A small text-conditioned spectrogram flow-matching model, trained from scratch.
Model: 4.57M parameters, arch unet, text encoder width 192, text encoder norm rmsnorm, text encoder activation gelu, norm groupnorm, activation relu, widths [64, 64, 128].
Rows from block 5 of the denoiser of a small text-conditioned spectrogram flow-matching model, named by matrix and row number. Rows with one number belong to one channel. Each number is 500 + 40 x the weight over its row's rms, rounded and kept within 0 to 999. All counts start at 0. Numbers have three digits each.
After each channel's rows are labels from the 100 clips, of 14976 (inputs lightly noised), where the channel reaches its highest value: "strongest on" is what is common among them; "band" is the frequency band that holds the peak. Only what is clearly more common there than usual is listed. The data: synthetic speech, music and everyday sounds put through simulated rooms and audio effects.
# convs0: first 3x3 conv (model.mid.0.convs.0.weight, 128x128x3x3, each kernel summed), inputs 0-127
# convs1: second 3x3 conv (model.mid.0.convs.1.weight, 128x128x3x3, transposed, each kernel summed), outputs 0-127

convs0.109:537504494569524508514513482480463505540451477553483448503563499509469519575450449507438492549337524486493474489499498480493519491495430513538516528516512505435489481351450506414558500516527513545490499492542499419523523519473475415507465516501510451537496533558504516530503533522507471478482471475526501479550441462468511508554532511452531487545502513537606441448493498555478437460480
convs1.109:514503456479461523524506502480531491445490458483492488453522489576552493464564479474452448396490529535483486518532506560405535482485523481454441501541554489516463453500475540490512505477608474471513530484459516530490462471439546463558509467509489504537432449469559512400518527518521416381504472495502552437489501522471484597527434456475562524437521504512489541458455492503525485502554
strongest on: drums
band: 250 to 500 Hz

convs0.126:540375514389499474548500510515497503514501505439527450523550504473429508474406502510537515494432512479469476483510500505502507517500464483530486453505363514496486502453507484506497510478441485483489486486520499509429533490469445481465432517492526521499503503493521519476465483493440503333531508499502491485528490463476480471482479442479514507340480501510433530459499438466540488525456
convs1.126:459513539571525507508500496492420523473413510601484484482488514613474468567495536458504485580518478535461491519447519497563531499534487517540404569501565489497497473482539531502493482618542493454567445522516489522514461505543495530528505520477473550437584502476479520490514473481480443494473524436506541594532495458456510498543443482465536496408507498484482449485473479510472468432488
strongest on: drums; wah
band: 2000 to 4000 Hz; 1000 to 2000 Hz

convs0.89:413474432517515496476503472450463473486500467512417451528488487519432491507409398504412531545435469496567516494497473481435489508430488558432502446454420467480507490443485537511533540495458492451470519453452487473468498432468490479467506478493513490505435537474461493468457473521524538498480493484494437494477505508384465453477467518493466514443515469486414484505430482400495453495500
convs1.89:562502539371519488517455441463561487454414517514499577459527527475545553454526508471505460443535447460462409541531497449469475504546448502526569549460472473521564489531583504485528492479516494531462500465467492531494521490528558503546451445448475482464508506422477442545470457512536450489454491507516553588487485476516509479481507486468534507483552536485524553457578490540546479422501
strongest on: drums
band: 250 to 500 Hz

convs0.123:493520490484520485544491475463482518559494512479491554518500567506522474533397526497428447495460515425589421497465501488486452486561496423538554495499504471574497465493461517548492510500528519514505480460476443492584502485505525554569494534609485492497434555554503508541513488501545506567473448460505460601510548487457510448453499497449489515469535474499475512404441457438470528460559
convs1.123:500497522461575552512491508491502481538505494534571488494527497515570531522503468489454537518524443501522463466534552563460520447501530503434390485517411521490530549521532501515438469564487524428491493509490460480489531526520423444447462490477441467524567519423447562494407439511462456462549461444426509487559493518527468460524525513494523539525518524585467561540496467575508489538443
strongest on: everyday sound; dry
band: 1000 to 2000 Hz

convs0.10:513485548440529523567501538566543500485506487494505467551523454509552533487543491470543565449491550506444504492491479507531501499544474511502435526493304514413504502436533497518427501497460473467518509410459507547521516506515535469524521502410482525499502562488564504492463485499403520446475502436464517499505498455541502476496454472487515490433518529514518516411515584508542509526526
convs1.10:439559520574513509512462461476467571524518525560558572553476503484456452593490457470465404588501458521509502476491500540487522491476437514556475415456504488462533485492539489527449456400539464490524547519493560495537493540467471503533552504479527566503496496564463486422556511494530571518455536555516590500485488513468570492443490485510490543454538489524462461484506490465468436515534
strongest on: wah
band: 2000 to 4000 Hz; 1000 to 2000 Hz

convs0.5:491365514516527549560514501536498486524475508444480475516516456528521545484544360500491520458483435480466525447508477506471513495486504429435480405516531499492492490518530477483511499503495504472495455487503524451491486513507381495484487502402502522518502491437485487494479473514488436472496450449457521487474453446478489496447507471373487487434509499491504488525492345456485515488481
convs1.5:477510492415458540461500474480456519432524451505492551553494528441502552486572528466578451508499469457533467579483549483502448518478426516481526529545409527500550507531456549473476489456505497563519523543464500503450499553467589480502517525564498375444474513554536530574445504510505511554515543524550474486471447542487547502485494500483538529551514514441525469554470564545545490560526
strongest on: drums
band: 2000 to 4000 Hz

convs0.19:500473494487437546481531540514520455519480536566456491488516509465572523499458501482446497489517493451385483540465458445544501495501473533479575524519490500506503496417564456623520483529430506452498518544396418436468471496445515520498479480489519513485538501517504463523498509498455585543456553484456460533471421471446476483502484397508447514464501498497489443551460511497445504474425
convs1.19:498485512520498445514535497517547551494458536475543466469528428515484528450511560510622540576485502440426483512444490545550511483537534431548538517497522498544519521431438482488529563607428510532500416543454490509505515485514476572483410551518463478582466507494511503524555501543491517611511486447507489496593482467508520513463498500473494522546546513527483462448503488527508535529482
strongest on: wah
band: 500 to 1000 Hz

convs0.42:513450531493493497509517497498558532543475466546544431520497532488498507472515575515457463474475523493471506517493519549530490498509462461572435556526494494518512478509523484449521483492385517513514496428500495423566516475493479530494382521422479478524478483588494525542454529485416548419484423516469493493433498486435530498485472498434491519580503492481487458355529503462482539471552
convs1.42:551516485442527430537472492474402483435542465521487529450530452601527479431463460475571470491518420510554501481443449500506537528489485530487509474532458519494462518536484494554465475494484474456547518487595536477502546480475453520515469490501513473461505521544486488390476521442535426448605515436431570502533526503521526496534471521519457453563552479500472499484505529450502437552524
strongest on: speech
band: 250 to 500 Hz

convs0.81:500479494433507509456535446497496535505483469389505465474508507510528507504501586497458529495370441488483472571505516493537526478470478502546519522515460487526509507521474495430471514579445495497497516515485537482515506526460430483500507495471526522477521498430534506513516551480456500404584490517461475570520497515486482483482493468537544533411373501535470488455548345534524489514498
convs1.81:398475476546478549490478535479525453523535492480453539514395567484518473473559449457484405495530501584529531491500536485408408521466477552464570519543498490534514475466432485446505467410509411554532596486485526482471456549497526517539555503445486501453500515562499507518519507527495436533481484519458472439473509556496518544552449483502524515477512515486487495553515504461464533467456
strongest on: drums
band: 0 to 250 Hz

convs0.49:482502507508483458423497465501500467454458461532473470446442415529536490436475510496477457510459483465452453378484517491493488472426464466504506522469549501506457464481535520444501479478474503450470494499466480473490525480517526486504539464458467441488449424511444441526444428438433498521455460437491479451462482495482536572506468491465455470412472451439571448431449517498447433454446
convs1.49:489407462499566583506478443452553443518433491450527522533556529433502524540449488503518574499486557512507447506497460499479504527473491490462496486493440498427476513458490438469478461477503478413504456464516491410508517485508523458504512422416437553520461491522438557454600529535498465495488506485523587526479527510455486509522436517453575456461499497507465506558494451478554442514524
strongest on: speech; long reverberation
band: 4000 to 8000 Hz

convs0.105:470492470473449561412505495510531502468491485508482425545504477520373492511530427500466517481523416534467456543535496486482522497485532556434508470504470474501482495474388488481420504525565478503482497427517523493526508499484437496486501498522493566488514492413492499488552460504439471458515545464493533429544503463510476492483492425435526500491416490521593486388499428565501485518486
convs1.105:514483415576507573524508482526408481516445493388514457547502537478541509575539511513517481509496529583559514515554491501462508526480505485576456487550443527464499474486457541532518480477447529488500543515530545538510497491475484495508459536454515462573525482487485508297517498523540455463488483524542522459510465474516471454444530520483513496416520463506486508492489479500529460458444
strongest on: speech; dropouts; telephone band
band: 4000 to 8000 Hz

convs0.53:513419534497524500626481508501517514458508500428510468516525499503538514476462475505498527466515483476513498534484478515544487521532487448475528526508363518513500500531511499545496488483436504492518479457518502524445536504511443473505500490510500470489487544403506487471431484499468491463496506466501501541483501490513475468458488469436490514393430502505446518527487263470534470496481
convs1.53:420593528518522525505551496484470523491474450570575459492502498483465533548459500460476502580486465540486502487518506490472547467469471515523456446488401471473537508511528502517538501498538539437464444472477495529521498530514596567464609516498506492455545499464444486423509439466515454523491478491525513580492449473421564496478440565521478474534603493461511475494537575508497437517500
strongest on: ring modulation
band: 1000 to 2000 Hz

convs0.65:481442487508461467444507493486464514522485515506489465505518520517401488496474478503481541529528507519482498499490501523553511449484532467553471495519370455534503485451469460485427497505552502462464500499497513557509433503498471460465384521426466482487505571501520532474458515532444502423441450486491475493497531459505477509493512494344484530426477492475461606399498449445462516489527
convs1.65:469500551544487408514544570511506547480521543422503417466452472451456481502472531531557423465469513482484481514501485569508493500496514535554505551559491525490479482555581529498521483558490500529600455481434459480500487474488445534448429438483527491529458521523552500450448521512475517554489452507560500453488487462460471472434566539540529517541543517478500451369488536511528515546465
strongest on: everyday sound; dry
band: 500 to 1000 Hz

convs0.96:501472504520519551611496528521509518455483519562518511497496438537488522514513500499489528539557493520511479500510503511522521519529526527501586442499481503531506498467420477468445512499534517524529481517563538461597574518479489524521540489498519521506533425394525490519553459514535445533510542469491517546567600512536537528542505483447549519634498518507517480626498591560519534517510
convs1.96:498559578513490563515483415469497547491511466478489498540541522562435504532580534460557565480474560527463533545470471470466512515476517533535511536500608510494509413475501463468469524479553461470493473540527492500482452506543505457500453456466508524522532469537541499501466505509470560529534463481573566474440514513454530552476407548524483456436379500458493472530490424448495449453494
strongest on: ring modulation
band: 250 to 500 Hz

convs0.121:502484490465486493439491500492520482486568491511445521462444472451483444534533501529519459477578525476523480432507478492506502517495551441477436533496465471540517514497546467530389411465488447471490502482488514574504483500549464512537515519392395443473468529497470464507429425449430478450488438455483509505495462533440506482459480452373470472472448485452515520529458509501542453506538
convs1.121:494467535533458483471493438519463483535496451433568524551503523459413485515455451505501479489460530492491491448461521563545538416455483496514455471505487484475437505507482506544535544568483534488472480486532516446545525596440502530508445438505492520540435517486464525488618509478513415470593477441551569544497562469466535460485473528500515508522507398468504524558514441507493466479446
strongest on: speech; number of effects: 0
band: 4000 to 8000 Hz

convs0.73:526432468471460458455445492525499454490482504449433416470499438480409501467438542471489488465476511481462457415550494490467543480489474481514489557484506480441498477469533493524436480465407479458494521438499478565499483448466419457494470504430512517527467473572502496512451529532419485400456520522492476447480489452535476457537519482455479492400427497484445557464535507488539475546515
convs1.73:517584396480454479490514526493444492503535488484551496442453477439512490534589476497526516545494493525569502447491504519418522584488573487516468536576516455475483577503461472467509432513545576507495480463572527485435500458563500544504535440527498458442547490526526482424499500471539500472461528561461474580495546503569493498542581578529472517475498517489541443501486509496494452507515
strongest on: drums
band: 4000 to 8000 Hz

convs0.12:543523518525516503511503506518474467505467431481514438530485432532576506507586571489496485493495487439516494542468462504486451515519424479626434499508490496462484479511526487505402446477477516478510446569529504517479420498555518533579537498481480420456493536549487483571489482475548520471519443481444491581458476532537540519532498551531459450506411506491598449477514503513520460520563
convs1.12:488487517496507535506506512525415530496489446575538443575482545403512589695490531515515529500474535509548554489547480527468466537406516547473521526469496525517494465511523440487463492428547482557474523461523488446506486537464467519520523474489501504524531569516526517469467513499502459451525495523522505436514526544476561586512547515522503505464488522556482516539516466481456450523435
strongest on: speech; dry
band: 500 to 1000 Hz

convs0.124:483443463467469495323444461523518506548556529507366516497438500473419489513525446485400479503503408509457508529528488466527493485423504505488502502525425460498528509565429500513520497530535513506478524446517493477550501528473475512497512501569529525507534519540512492491539537512564488531463497489501496560500481486397440443415478464455507536537524495521478521501479486504489465474488
convs1.124:450538514504535527496486558493493469530596542592491511527509529501518505479475499563398451492513452471568565488504475484524506525513495495503527540579417550541530482509491518374515472539481471515503539520556449545465448516506494473473461499533483451478569538515607583524470467523441546409473487450509462470420490489473447539484530487493468495563509503493500493475450548502479529519443
strongest on: everyday sound
band: 250 to 500 Hz

convs0.118:492484455430460512478529519454463519494489478495478448492494455404496527467540520526525510489566480516474426534496481416442520511486508525500471481486397459461560483467502521579468488496510492519482507399538528483464470494519548470569572505543485459413504489529480451448523518519479499503503510533425495473493461468553479434513518394406523521522397512500566497534522509500583459519445
convs1.118:545539482486502498479449452543507434488528489481549512560550461510507461490573456453471435481486562547488490537498460523570504459567515478502523469438551428500437457499534484480628500569497528435484513558485510531539538504514541471521457467586516530569504523532491534566551444489439495478465431461527522509501512527477522450504424534535531427551565502463566512494546505474458479515459
strongest on: drums
band: 250 to 500 Hz